From a checkpoint of a small image captioner: encoder moe top_k, 9900 steps.
Rows from block 5 of the text decoder of a small image captioner, named by matrix and row number. Rows with one number belong to one neuron. Each number is 128 + 32 x the weight over its row's rms, rounded and kept within 0 to 255. All counts start at 0. Numbers have three digits each. After the name is the row's rms in percent of the matrix's.
After each neuron's rows are labels from the 100 texts, of 14976, where the neuron reaches its largest size: "tokens" is the input token at the peak. Only what is clearly more common there than usual is listed. The data: rendered made-up planets. In brackets: how many of the 100, against the usual share in percent.
# gate: MLP gate (decoder.blocks.5.mlp.gate.weight, 672x256), inputs 0-127
# fc1: MLP up (decoder.blocks.5.mlp.fc1.weight, 672x256), inputs 0-127
# fc2: MLP down (decoder.blocks.5.mlp.fc2.weight, 256x672, transposed), outputs 0-127

gate.511 120:122137088152145098148122127116070097130165126125151133124102128130093127137172128147105035053156117131062139141128125127221111135121159125126162157128151117161154119147147105173170127148112165120130126144130189165114131138126131119150121151103159113096112123128084114133133133106146089119118153129112127117121126117205136140184122211119131129137148100134132149131150220143107149140129
fc1.511 109:161131136077096109131121175122103199127134125126116135130125164139184144088094121114148116192126139170127135087134107157121159047139097137151132121131075118203114126103123126131125128156138089135123136160140130077152152131082130128097092117130101194126122157054131165119122000129119198090185121140101119121122118075039120049128127141126128124130128128134146131165124135175189147181129
fc2.511 082:123112125122126124108096127072146133121131116117131116173145128214091147090130127165130105101141156120078127139161141131167154135080131112125126113098139125067127105140134122150128125245124173136129157124123125127054125173118141128117139133057120159105149127117107123127120124131123151017024133151129133125084129063141138064132110120130131126123091133205147128102125123129144122122121
tokens: "cloud" (91 vs 1.7)

gate.574 093:124121128131129127128124121137110149131081158129125058144197123070175120045080136107129128045068127103122142133157097136136168124108106122088124136083143168124127153163089136104128117110106138147122090168175092151147134168125175172050129128165129150188112124120133139129064128032128162124083134126114106147118128146128129120162132108125126139120085114126191127147083141097126136137154
fc1.574 094:158127127145105143086108095166164147131072123143071076130116129105100094101137140096092170096089084149128119100157135177115148118123128144183107129086114245075117116128089128142105133125125141137065124147141160135137134147119147135131141115129124182141025122072127214151128157125154117142094094110165255126120139105058136120162080103092156092127116106161136129168130131128138123127137
fc2.574 109:138129154128142112133129102130108172139127097147130164121125131131129132117128169172128091127131129126177129121128148133129125087092107131128136121127131125129142137095153145127124115154141123126125124192101143128096175125107123138183128139007084145130130122130127082119127093145151089119126153124135131116132128140129102050132109173153098157101130073117123130173165126136218122107117
tokens: "desert" (68 vs 1.6); "ice" (31 vs 1.7)

gate.299 103:090129134128139096151127110129185132129112099116094135097168149124177159137091212160129166128156129170134129129081140132113124121000152121171146124127075228136082129110130113210114126131127082117124149125139115105139109180133122123134130104125124186174084129123111098114145129140120116151114154125122123091125156141145144128096141153129132112095064133124125170140126111113105128122148
fc1.299 110:125133219088125129140120072106128128125132128114106129110127120120139152127126183146115127110165173127177133139103149131109096119038150125169128147164106194137074120100144129172091114131106113115060146129255119115163078174208127124149130116133109132162116129180118105124136126156119089166130148111128125125134131161159107123067130223128125147129074128120112155175107121142132129132145
fc2.299 116:121131180123131147127129114105000113143105109169120129125119131062105131155117146123132125123132145116184150129128130127129104128118134129126157101073130097107120069118183139126125151135130101130131129128161125141125227132193130131111130165125147189126065130120121131183131049128126130112109126000097103131125121133216128217127126123150136213172128089028123084202140143126132142117106
tokens: "banded" (94 vs 1.7)

gate.413 106:095168135253176116126142129085162244174132110124125139140136135112127126178121126149163122083130116128096127125124139139130116098187128118179192118147077003110126151190128124119080117146180157110129141152133158140153058126125129129139128121118127226169121124131111114091178124099127094133123128124097108128106117136130125223053160167126145198031149115121093124156131124152158127104128
fc1.413 086:112138129252211135099182189142156184130112123125125114124144123127129149131127135164114119118135111116128136121126136132118125082155146094135119120154071047129077157187138130136108133125129146120083140156143143125181102126123133125124134094137109136154133127164126129070138039164129064144148132131133006114187124127163099197067120255133162155120141135085140159111111097127182130116089
fc2.413 116:127127129156125132161115123134130163130127123124130125091128141009112133114167070125161119094134132108125119128157123132119143139127107110130125021179142129073132097127130128132077121137197121127128222137134107137091097130242130148148128182098116123127139131127128098136164123127129138116145137109154130146129128133168120195132110173148161255139126120117157124122132088099121134088122
tokens: "desert" (99 vs 1.6)

gate.320 076:145124166118118112157130170003132137111125123129191108107136094121135188101144117100129112119170127124164160117115146130252128132129128182148146128130109020125126149031219133124126127144113054123150114023128157123128139136118086002084128129119128079151107135148130144153112095136065142122147144101123167089160111132096136130087146054126146136112141129128122155078131142130127196122128
fc1.320 081:116079121136130146093135147125135185214144163128142130133092113120089178111130123131129138129131128119163145135125132145152127128130087188129165128128118004096168185100114125132124075135132114149139074119133117134162136139090136087092119127134176123135125120100238127122122132130141140122135120148118157103122155229129138122120191000129119113136141126120118132058150131125176131105130
fc2.320 082:128121128157129167123128127129138128129177112129129130115140133128074125105130127131130131065165140108195118150112114128077127130131083127234128128227127124131128075144125128126124186128140141125132127128148136124127105124231130130131144128127123130127141128135129136127128127133134080166137108000121130129129127129135130204130100029130129176116130138103124125170143124131125130097105
tokens: "cloud" (32 vs 1.7); "rock" (29 vs 1.7); "giant" (13 vs 1.7); "rings" (9 vs 4)

gate.270 082:108036103146100099150124146101143110169164123078173153141127133132133134137063101185111122164125170118161128121105131127168156127126120112118086131121128106177024153129128102125124121136180125125150093126156133151118112173146131131067114137136039103076181111117124132125114059135124123082126123089110133115161114116156161125092140135171132131129087150055138128154139102117161124128178
fc1.270 087:125106047123134110132127129117136132136126131128127034157071125090128124171127135055130171134129133141129129117119127067122132171125243115127129175133150121085123128169127159095126096114138111173162090131167110207100104127125092158131124154115114124113100121125166128125129118164135091130100115066051123145121128131126141131000133066128134097133125129082114041161131102131124122127129
fc2.270 075:132095125134152126120122125128194108153115080134179122060132155154110132073093127129151136107134140125127127138129129134136129142124129000129167125138129120144144134124131162117216173175129100153127146128126142135194147114171133125138082128098097171097136124128124130128128140193132128123058129107113134147127123126143109144155108155124130225137151134129153125083172106133146086131112
tokens: "cloud" (100 vs 1.7)

gate.85 101:124148113122103114118141118118166167126131105084134148140116140132176075116130179184106111125092185122120122152127145127073127147124131084141157128137126231133119168126133126149094130128161087078111128126151063126073076126109126131129112126111087166159122141123084125076184135128112065119148174055162082149109125122122123143132183255129123138128121129125125121142116139136025156135195
fc1.85 097:131132116129050078060124115123133188116129099066110135132125165146137070166131152190122123133035139128143129135130148123076113121131168064133093127138109204140137146142134094127129084125178085126097132130129100106063089129123072134190123094078112151215135146137113137139190139126107092125173154034131065132128131152150098125131211135132125138110155130224130113156099113162083125096124
fc2.85 103:121139135138124167055129114128119125133124099129125129054165113119115117127106152166126131139142199114134129134119147129087097138139127030050130116134137131185127196128132156138130118135184054128167111128177126081174057152173124172128129130132128145129126128149089138147126116123130076128055109108125125203133124125119125163127150091122108202105133136142127165229122130116098130130105
tokens: "rock" (53 vs 1.7); "giant" (39 vs 1.7)

gate.451 091:123127128127125151112112144129126162130125118125121127127123111112146130129180010145124128075060180129128135108156138058114155136119115132199113125115184050095117133164113181092142116073141127129105143137060009136196126119049127131135126148098115179149146143126126128150129124157111121125129102129172129200098122131130113127131148139076096116128099133181182161133132109121097125093121
fc1.451 078:128128124119127130142206119095130130125131082133214129124111120122148129126124209058132119122152110123132184092120141136137126126128116105133131099203129172127129130082128111158123131137128095128153116182166124095130116132131089099132125116142131045146104123163125131117133160182127049092132125021124143125132076168219126128096150056173140159117128124084077124127131134129195054127136
fc2.451 084:165147095165118127152128127129120145137152137127129146125106168149116131045128082128151132127145119035165134158109120124048132128056107128134130131138127140131166125120101117108122113151126129127121136119014136124082126137041142179146130084122100143108116131128095122126119129129113130162143130118173097101126126130152169102166133232153145125156110137078096049189149105157207131131071
tokens: "an" (94 vs 1.7)

gate.74 088:130171140179127174092121176145153140131130128128165132110129090113126135107110161145116153109159093128127137126127153128130135149128133159154120103137092122133187158096135115169112116122132095124130131119138129103165017133091082097097140152182155161139119135205127128131121145129129110126156125130123114101097112105125063201128139141127185130127130110118112177070105129128127160145129
fc1.74 085:093129124137118128111146195189114145122126225117116128113182085088127133108129171136127138104158128110128140123108128137104150164128153161136161142132088125231166149116136191135124138150119087131128130126128098134168039099075128111127122134206136121173132162138130128141133144156151128130128123168096116095128107169145070133128141148127135126118145056107128130070053151121166134128131
fc2.74 096:123113121159132143050132075129125138128229184159099111101126130120110130087160044081125132115129132109141072168125096125132143141126120135126161126129140140199127066127132128162127127133098130135129114125129036131142121128156125205068147117126144236113113132176119152085126100138128071128207128070144135128228114131130169116130123130171139134126128129128126107242139130204059126129112
tokens: "moon" (79 vs 2.9); "moons" (21 vs 5.9)

gate.190 095:140141140118126150076117140113022132127119201121122127108115138193160075074129028178163085140168138119128127106111126174125123127184129138104159129129125096122141086070188122135165173122140137105123198083131119130170142133068134120130127131144115255129173126135140115089114128130128125128155161175163083177140127120074068130078115178124127090143133175139185125120148153126117134159168
fc1.190 098:136120147150109077073126128163246123128083106136174188152192129102128085151121131129038102071069108141098128146130085125129124094156128137116144122126107190212132131141103135148125130131110107135127117124144157128077122109128128126116055126148147122125188143120126145177130139142127137127101117128130127039149130140108140108127083131159096115124131037108129128102100062112130122033121
fc2.190 075:153088128125110136139071117127210130126125074160137155123126127122136143084143173139131141105161192127130124120151124127161104128121129148129128129082119125132128125131093124135186146133127128214138126112097132125033124133119131135120125106121129238124028131125116104097127132126138119134127116128140182131119127063121124129135136202127130167236120134085122122107128117130255116127120
tokens: "cloud" (70 vs 1.7); "<end>" (30 vs 11.8)

gate.402 071:142101128123124098109119144094127145162135214116125137128132126121140103116136138133116144116147159127127132133126125129131174109117132128136101128106150125138117182110130184131189113129144131125134099124176042115059065129059128126129106128162101109115173144155135127151123132124128099123182107151139050133146128217088100130143101255096082093094104109129135140121127093052046162118127
fc1.402 068:131103122088124124077112125126150156127130126126142190129082117155122118134183186133158112000090130145124125226128128125141131236102142122121102133124146129155122175123117130103124101059129104130091098080127181133079128146127121108126147089130123165126114146130230120148128121137127129155102113126126120090165130204122102167148142133114107164076137112111147075080125156124088147097067
fc2.402 058:130128118165101130121121132093126205142156061105130110130079137146124155109123129163136127006138139117141126081146107134130128129130127121118146121127133084080088059127122119022122142126123108107129115126105125122151126118214127140128129156079125156125128129141132084135130146130132115118131130000113123110136137126143154179131119127128048139126148175042158098227153107125128116099126
tokens: "rings" (100 vs 4)

gate.533 098:125157117067128154129136191140171091142120164183148131108188077100116169170120126051102141140139117047121129124127128107227139111130138128133112129122109123128133126150126106185125129050105135130138116091130171126052144120125130058112122141133125090108166127140128226141079105080132127103095106136129130135127133136075074183105023091126123134136138133133232143124144130121183139133132
fc1.533 090:135154116161149203140159180119114091182091160127181104156164127118120170126115123025150133144169151137120115116124132120210145124137130133120119144126160097045123125147097130155125113113127129167148094112117172151051138124138162116130127142131150123129115086094170162121118128068140141127116126127110191100126126127084136141119064033128132092114146140106135123099098105117159141138133
fc2.533 092:127135128127132133110124142124094132127129101179121111093151143074108135180120131138165098098124126083149190132103126130099124144130120130067149125126192124194119133125179134128119128152129103134124133142142136126113134158194128127196079129129000180114128129144144148134117137139128118149107120052121128113137127130140128255135102136068101224130226130100088079176106103102123102113117
tokens: "banded" (73 vs 1.7); "," (23 vs 8.8)

gate.481 116:107130107130162089153113123131133116137174115107128124148149124113121120122111151212150128162145139127105084127129127142133129133121142111136037126151141127186126125135190116116129174146166188135173095110073105111000118130113146133126120161120128115123158127138098127132136161000124128126107131129158150131123114104127097190161128238125120159106134093048127098182079158131073187104114
fc1.481 096:126145127111142126193133132146144132131128125158116162144121142090105112110114143126151127131157135132125126132142111126113135114128128060121096127133133125170128127125128127115149126151134175220139107105127146129000000157111064149129130125139093150119112127136125140084127155081144019136101108082152145154129143106080076130209083189127124140111170119105170094143119138133088165095105
fc2.481 105:132133127128118158133129086108106133132145132130010127150121130132125130157109150124126127141074128122146122160096117143124100131139123126138123129133129141184109111147177149131128128085131126139196140124125086126164140129193126179123133074147157133112127125127125138126107108140118102188159122000130035137131052115213120132138067127128116088126114131133128137255159127126132124096136
tokens: "rings" (95 vs 4)

gate.200 088:126184119132120129139054135128078155128186105135128129136013125146124127101124159205185049154147134133100143136133129128116125122146154144114118094128143131000159112238135127143113126105138110125207129129080090124134141097162130148144110104123129123134096174110079117127139139192081136159089152154120131127125113121093151131031196130102122141125111103120140117114113128162132119116126
fc1.200 076:160155148127086121135121119125143111107122121079127221126136187151108133079118124071115124172124145131141122127140132128099204130116113187140121130010081142133127101092128111202125156105142155124119109128125061145196125127105082122139131158131113080135068138122135121129128113120126149142134143131116131173176128053164113070111147164132130041132151166130175127163138133138113105136144
fc2.200 085:130129128155130126011090116125197128129142066124133241112124130127124127114130127129195128119157132122130100188129134138154069130116115111129151133123128105162137103161132136127159113135102117141127133128129139123098122133125125109178129163108066134121102136129131082129135160166127135120132135001127148102129129132132125144128092144166161137129126124087132098109155128140133125124117
tokens: "<end>" (94 vs 11.8)

gate.142 081:179119109121134126137255134122094099131107110125138032131146128126123071125128179255135148137133129140125125122126124136125121123133148122120157157121140196132155108196129130098124123148123109131098118123113118131032164130246096161211127125093124156119089130059106126124255166078130192136112108098116125094126127140110133110126125164124125140125117138089128019147123137130134114141128
fc1.142 070:130119135164126072120193107135203110123126093120169165131129171173126149170124097195079122155129129125098127120121126113129090139129126098141189121122151135115066135163131127160130064131129129114100130131138050139101136177151128169136126123114116138142120124116063127127128105036113049133126159108199130117140133090139112143149103195133104113116128138123142161233108100139129191130124
fc2.142 085:130130129168123125121074111122130115145129121130127158117149124189000128096123127104125119039137129134127127116126129123143106130132166129255127128129144120055138130135149126131130127128106150119127126129130056135139070128102131170121129132120126148121137128066133076137123115137127124144145131056138135169125124125132129142127116131119127128126131131137187129189139086149142129122124
tokens: "<end>" (90 vs 11.8); "rings" (8 vs 4)

gate.482 097:118162074087123134159127137120143149129133093062128048134144107103091135127117142132085124123165154074089132092138140117130129143179193111218129121147172140091128155172127168132108117142128079076156134197102131113137186125112113107130116132103156120184146152131126124135163122138133135150129125093145129096122129127123128176132125234082112127128126128126117130119108126129083124132123
fc1.482 103:028176130099136203183130148096151162136132099185158167132126114126237130224120123073105045178093121155131145140128128129133115163255115089124137102145117125130127117125096076155115149045138110084169199135126093126148130114130127122120129096156121133138143130113140139093141107133128012125199149126096113179107098077127064146124141116129114175128137172073130147198128102187132121132127
fc2.482 100:119124118167129131127125116127123148125147127127123108123117126125104169140135125078123145106169157128128106165128125129128018152128109120128127129125125069125143132149093127130188133128127159064100149132127113098078115102122140139121126136115126142109131127131190094129148129131130129180133134098159111127140129127131169215149105199159152105182127129111131008117136175135144117111110
tokens: "desert" (78 vs 1.6); "ocean" (22 vs 1.7)

gate.126 093:130128136163149130134066120129116181118145127130127128127095123133145125255119144141118126092141127232127187145051121108119110162126127128127125126176185148079118190141118118132133127136119132118125152096127106129117063176121128128102125133118127109135255157139116084152197146150126108131031134099073093127125130184137127129122183115127123133126127123197141151157128116150136128131132
fc1.126 085:160129106123117127129157120237135111101058127114114112134127129156074079000171041021121123125109168125095105114143121125169165137124125099134184176127110130056124141102133147124112166118132101164130103128160128167114132137055128134137123126126130111128064096125104168136106132116138137127177127072122114125161178035109159104103123129129123116076131167110136118126128146121139071164136
fc2.126 097:124129127135112133120129080125145107128124101141132159131123143177042161074131208146160131106128128095124125127132121175136062132075125119106138122116111127163168129129129125127139130135128096147149133125132134100129137130060151162130124128107109159145134085137127009110127121130128126134144098128137131123127128103146145074134096237129172107233127118127209126165139128137228191095101
tokens: "<end>" (53 vs 11.8); "with" (47 vs 4)

gate.118 099:145124121126129125143098120129104134151132121102067134133085117055128068116125137131126119119131148118100130144178127074080119168097167120137115187114135138088122125190113129134161148164182159160127072135109108126057104126130161146124125135121102139128118126049128152144129150127119130102068125117124132153132127126117136109112112144131108134060086123125130122175127128117119069053143
fc1.118 104:199057125094103162119079128129115135119137124128072174170088127130128115053092122116130141143138149125150093092143120112097129107123129107122056141122239131123108118119130107145137127113136161255135103131147129127080103146106153161136140102131087138132119118100133145135133129127127100127145058070132126180147127124064136109107142149122143127118081136135131116187127126129095119129133
fc2.118 096:051126131130124206203102128129120115129136127128104142122123137138125170095127025104112128125118145072129126146122081129127146140096071098121131125127129129088120102158118113160126189130129129139125164118127100126173141129177128132126181059135135149103133145125129162199129128144127119128125144083128129127127123109126220127117184132194115217138123158131099100255129083142181126125152
tokens: "moon" (98 vs 2.9)

gate.121 074:083108128146160128173163142127090088115108118129157122130143121129105170003132072129149122160136140123140128087126144134161155124117178084143129133135142065152140140160154139141049142138087124150141061149125195161123138158121096167093183129111142124119006087057135180122150138131141139097133138109086157096178113121100133137099133164125132140120121174077137124124126131194182087150163
fc1.121 081:123162155116049172141172146132138113133127145124127123121134126136129107125132126157140127167137139119129128125131129132138126127108126126127142111113166128125007056154126126165126151128131141087134166128133156129134056133129136190126135125083109140132118093082142149150130111111128105134098135131104127124123123129097045129129138142126170121109126178126145147220132120127138118132131
fc2.121 087:127071124109123129183125124125142062134165063129122129126077167126106170126128127117166111123140132105137133157127117157124125128049110124128130125131110123130127127074085128111180129125128049125134126132098124127176144132104202175141126122020123175149112163121044056124119121138056126125124127136127135091171128079143124095187125141128122128203122126096133126150147127139198149125122
tokens: "an" (52 vs 1.7); "<end>" (48 vs 11.8)

gate.18 094:126131131150127131129140168140112126128127224139122122128183125126125123133126111218119121116177132126106128147128016131162115132127133123127006118154163129154128079101181128152132126125145146152194136072115099096076130129069132124129127128125114149111128144125138128134122129108126117129138114123215136142157125129112047159146079150126121127127108129118156089136113149132127131108129
fc1.18 097:128153165128126125155171132140124126129135164149124129130176125119111125040127082233128107130135132129114140135127053127133158126108136106124089130135098146181128117032175125210137131129147146209163113103047083105089127157095129139126131140128127181140053114117130139126129130123127073126163113111143211058118190128066098139148085149128072131122123109098135125117112129129127140124142
fc2.18 095:171141121121123135170128125130089127123126172127124128117106122000140126112141123107127135233128133126129125198119120138096150148127108134116146130158128128157119128124164128121126122129131083117151143128124040129035123134170125211125128116134116097102128123120056127099131123127126129116127116032128120119170066124047114125186211220150132130128129122128092115255128119148167159140123
tokens: "rings" (79 vs 4)

gate.224 086:145134100140116143150126101129155092135121045166126155127129137155122125073138176104178098126125144160150113128123069133187126132129153162123121091133113196074131038126109129146119128125128119122085127162102164132129137125162107120128130130129135083119127126036139203080089158128143154165166161116143126160177113093093126131108127182140123147102183144083162123115117145132220123140107
fc1.224 085:104081152125118150115121125135124080122121095131113174136159182124135181169162128140110137185091111137154103127128131133158131107129140142126126063133126157001125031163114192149126124144157137171131159169100074131123129131125125128134125127133159068123169127142068208227114249149128102195126128141121117103140104110137131133142119127130116006151130130134120144170120110120187108129058
fc2.224 074:129124112146120130101124126133124139159133094146138193127140138080113127042129142158218132072149160127132134123117139133123088139114107106123126095130143119129131127128136151121133113158122128117190133125152108086121089136072120125146127130129116155106128129133126044172139128123123071118019115000165137146127127127121134201130100203132125137129132132111127113177126097129124134080094
tokens: "an" (65 vs 1.7); "-" (21 vs 1.7)

gate.84 086:146138101126131202154133129048144114154130059129121130128120144142123178145135117039128101143118145129146148080127130062129112112124114045127255114141169107098099131144177147159072107127124141131070151163124138150099117128165124123134179107129103109125065118125142121016157129131109124130129136050124119129128137127135125128095145101144109128125129137131129128223137128149178084132179
fc1.84 094:132124102110170188226140126029144080148150101130000127132135126167120146144128129081136109153079128105127126120127119100124124083156110095127120128131164140041098113172127115111121130108124122126130135133128131129118170130156138128184131097073116113126105124115130134129119121137127074091043160000156147176153195130129126150128114103111126104094140196153034150163136129133130073129130
fc2.84 092:124167125165135150171113127121125113128127112144118127106102125120129132121111127130145139118180127100142143205131126136089132138126092124127129127130124128081132142081131127103082127126137130121137128127111112130077128137108140239118171120131129139106000133105097119139131128134127098126118140092135154128134130124132131143224133190128130129156120124130163093255125040126117125128126
tokens: "<end>" (81 vs 11.8); "rings" (19 vs 4)

gate.154 079:118123132169193130115120058140117129128140129134128136123045128065127138136127133120145103100116131141133065153095132124137089140128137134156184129119148069104134106121063127126134112023099149127129125121094118122075134127155093060156114131127132031123096211092154131089129146134125135165229133125074064066126127086157146169124107130126117088128123130130119135056128150147128129174142
fc1.154 086:126113128130167099128120129139236128054107133058109127125148120069139127176127183121107126117125096125123125134107128181088131128130125193162151107134147151143113094065090128088130125193054058125112146141135142081068127142128223134125122150138126125145170111207067126162125117128202118128128152141085096129142102128210132127140098127111078122146126128127126174126118127131129140161065
fc2.154 074:127124128138123127129114129127203085126132176134129161130128133165094139089128123128181132097136132124118125128136118125196121140080127109155126134128142086164153094133134128129215121160125136128126126129129133168104133137255129171109129127062124163119127129090126105129128134128029137128052054094121077094129128125127131127129082191133133255132129132129127128107123111155166143066107
tokens: "an" (100 vs 1.7)

gate.355 128:129127122128163138111127130124118137128112136165116121117130149134189121127115104134130187120132098086126128152165061127135122136131149142139103121149093133218163078131131122177222141138130112122140112104132128095106152128131125125114129122137104166137255127133128133099101127111128103130127139137203162153148100130131093142135125118127094085075126036089126108101093134147114155108127
fc1.355 109:122133111166130126036130126128123147111134219134092132124131142122132120130122085117119151083143104128118127180129124083155110141085175130129139134204131128169135132119129129140139133168093127151111138105157128127101101120088143123123175151166119125087126041174173125147128152126128068126147128134149086085126103135140078181127026120122111127125127106119124135019119128062107147110078
fc2.355 097:151116105150137077138128066108098085092172103134122118119108138111124130119127147122138150202130153118140126158122134121078097131093122130135162130141137104151150096132161171126126111134134120148141130119131128130017127151104125124127126135157119115123128124123094128127124125094125128137109172065131117094137092074105106128201117255062124096132128078105097114146129120140170153113112
tokens: "moon" (97 vs 2.9)

gate.430 094:115125163123154105131131144190150132134124140163084032105202131134101130104125137182161174170156115129133123143164128136121124140120138125213116125125085131098126137127227130147138120163127142231141077133097038126145121084113123127128106129117130174119145127130127126123105137084123124089047127137203170124101161143129091185129133091127146123151130108102126115112082127169142140098144
fc1.430 086:135088126141157120107141142125128124225122154142126151128125132180119130140129123202136139108166108149152162119128138103139143130126129125177097128161118162132075153115148143144130130118153128136147162129121133131135065178170140125106135089193119105036098131126138140115122172127118120127108122151141148090152095112135055255126068042161132131113118091104178131040084126125183189127113
fc2.430 071:124131106123129125100137113128150125126168163147126132107132133190120131073225116121126136123152110110128118120135115127113128123136125130152131129125162063098117127174128103120129130126132104124132121141127036096108110134255158131076149127074130194103134130122113129093155108122120110130126130066175114214186119103213203131137120211146138133129128130098158106124128127131130132128159
tokens: "an" (46 vs 1.7); "giant" (34 vs 1.7)

gate.151 084:120000127136127081196132067138147074125116131127139137146172139142102147144125144142146126142127126110120157097136137124125131085130132116140130127129089167140127216201116130121107132141119122118146042133160154129118121102161121233119124123129143102119128136123124162250120078099122138083063149130123155088131159129169134132128161070129124124112132074122124126216094120130126125126128
fc1.151 092:165133071109131133149164179100029108170136130119019105099086128132137124002134087120132135134161139169161130104136133126105070131101126129173162127138143053111126070182207127126126134128190153125122204124112137128177132156151138132204118126124134159125106115093110133000122149140129101147126127102136113189119108113116128101107137127140129199135124163130163134188139167133128125130126
fc2.151 093:093117118120161100132120116090147102139151104113136134130016145255125136106147130142127118108134140124117128129151145130145095127116143095130136128128129124120150108139123129099161122130117126133155127131124129138075140142080131131131128087074115252108126128166127088123128130111127128153178134087167137119084129096127128118127106138134129117128124137096152188121134144162149139106130
tokens: "desert" (100 vs 1.6)

gate.112 110:101158133107122174125124158144181122107108129139161106114172122129164196129127126082118141188130110124127139129104155147164110104144126158135155101128124079125134149128124128189066145122135134113163183131055119115255176103141138098117100127136130092125132140142128164161120114146136131115071165155122170131090164120132134139090131073127132142137120127131122144105127109120192115160163
fc1.112 113:107245136136175176150124125133118130095098142146146111124184126150141154129106127082101151176214116098147172122097123136118141121147163154139163125136101125136147136116119128172103143152127123127161199126105125114255146115137181093122138119132128077136133126130128130147114127124126117128122202175118158111082151133139144122080145086129141146128139143131110148118128062131196124141131
fc2.112 110:130142134126130169131118144114131116136134132128105115134101169120127143189118103139126097125080124103110131109106105130163139134131126124098140128131129128096023087134124132135111162087146127131137144119153122143184182132243127143135132068121121122126129128131125159116117116145123123129101123153118116121127127121198135158122154028122113128104129155125103129255123112117129123079136
tokens: "<end>" (100 vs 11.8)

gate.495 095:138109110155103121129108119158096115102122103151124110126198150158122129091115195103138139175130145225104122046121122120124111072045141119117129120090158120119161140158130092115128127107127132195121144119065114138060147059146137145125128129115139132129095129028153144127160152191141138122135123089127152177120149118104141139102143048102160127141125186138118100103128144113145107140124
fc1.495 090:101134124148091108116114116147192128152167125121160163126220140118120132143117101154133093213088134128133129166134120149122131081119128126042133084118148126124091093149133103141132123130132151081137132146121064121119145114125134162137125128128111152088161181160085127135129097134103135104117122129153135195129140040157118094160138135131128142081140131196162140139085086126130128123112
fc2.495 096:126136129155128134132120059127158132144140106156147180134138129174036120082129132218134127100143165110123125127128131182100177141120131083255116110130142163165165121120130134130093125136123131126162111087131115100176120168165138172131132136120162133117116105127120127132131130123126112134127156113105129182103091128139139134223082141158136136127133153063255131127122085139133167079099
tokens: "<end>" (76 vs 11.8); "a" (23 vs 10.1)

gate.174 105:123140128098200182136124094134195163137221136130123113091127127180128221129124000102109130133124098115127127156128144129151153129137130132130168123201091134129106128099122092111034080129125092125150197141136124129244114126120119051119143144127161104110163132141122125167088114186131114124127167133145155114144139129136132069127136061177136158129141127134123136123082133123124123141102
fc1.174 096:132136105139251200124118128123127143091175114145128150111130132217129170127126055073130132111141104127125129130088145136160145169145122110091181125148113112158128154160121119129125129129106114120160255140126170126221124124132114071129132039124128105139129131119133085125115126121045122127135136200080134117121134126165198087128139079128147136128132153113128131083137154123176132131141
fc2.174 094:130124131174160126161119136035067096123126095121118128160127129127073130139126135150126129081127155101111135128120121128127127162110127129130146109130124134068120118133147211128127136126139127121194152136128172127130193145102128135142089085127127138124126129134102130123123126150125115123099097187126103131115085125155152125152151133128130083128102133135078129255127129130105128124145
tokens: "moon" (99 vs 2.9)

gate.633 085:052125195123131085100097099211136137126132126164135130130189143076136129146124173163133115154119078121132079129133129135173133093134044188080152113116088213066140127116121121146128117125102110112123117168130123137170179118097113129128127152118130103143146132132125132146087122062126138216121130195130096125121148127068127077121156190130144145131180117105188109112040133126131120128141
fc1.633 093:107126129143055140128102115133133130128104121136176255130168135075129126190127095154078122128113130123070125172129102115164101100079109211136141123153098131061133095112042123117129134125125003172184175131160217106145193128161132080075127122125148097138098128134126127116129122137129147160142129126116120120180129127145143126203110123132105146146148198112136121118120125125157119134106
fc2.633 079:131096109138115126149122081093119119135133103158075131123037137149112145155126141134131143119160137130197132127125130123123112132086126117148126128124136134187133139129125255134131118126121105205132117191126127148132255128130138162126126128130134157097128113110123134126114116197125102127124129053134117122123118088206128104165091189132125133128125124110174131220133123130137141078109
tokens: "an" (100 vs 1.7)

gate.329 199:123115122151088103124127126101100128128132126120142135142138129006126075190127246222133130066108132128133128132119127124117155129129122076144100163124129150100125110156146135130144108123140124130127094123128116124000124138176120152128117125125127128125138130128127137127139128104129126124121126089148114169177112124157124139127206242128114124127121129131131113199105113168092146086126
fc1.329 210:127121129136126083129129076118127127127131121108163131130143140000131093140124196192130129109126125128118119143129122125128134124112127088151116159100103158104127124126131128125132099126147124134126083127139112098000125127163118136144122132109129128151129131126112133128141126102128094118129131125142122147130108121170127136125146245129094122127124107127141117255109127147084151104127
fc2.329 171:140129151126092175123068126131150124128130125124099109109142125122104130151117144129121128145123141112123142142120091130130121146129128011127133130132134174107122127128232121146138154132133119138144156132147119124163126085112104159127163104110131114132129130154153128129125124137151105132127105126130116133255123108185123187096134131130105150126162140134129104255121135199050121118148
tokens: "rings" (91 vs 4); "giant" (9 vs 1.7)

gate.228 098:135146110195142136106147179096149255138122107121116135125155176117132129140127133171131121118175150126128130095132128138108130073137117127152196127147102005140128152133119127130113128133202216089123157156073204138112130125137109129140126112127140226150132141140125121139148127137186131124150127110108097117135129128133128209127145141129125192074128126124131123130127122128142130110132
fc1.228 095:119192138185192139138141187128120255194141129121110160134149088140132165142157159140141124044130126121140129121127127129077083113161126132149177133171116011043105144205157138126113128121164174102127156159093173128172104126128136140148127109137170130162123214151096127051163099143127070128160116133162090158096124111147117179126125178126123230083194136103129138138130126109128132133118
fc2.228 132:133119124144107128172131128130128150126145036127129125056131130045127129122129124127138106120140143110128133109169128167108127136123120128138130046136159127050129098124129126116109124143255126132130199141126127027132129103166127137134129174103130090121141182129126100133185128139130118117122091145174127130107135120155109200096094131143118232130145111128129129130141111075156126117120
tokens: "desert" (80 vs 1.6); "lava" (20 vs 1.7)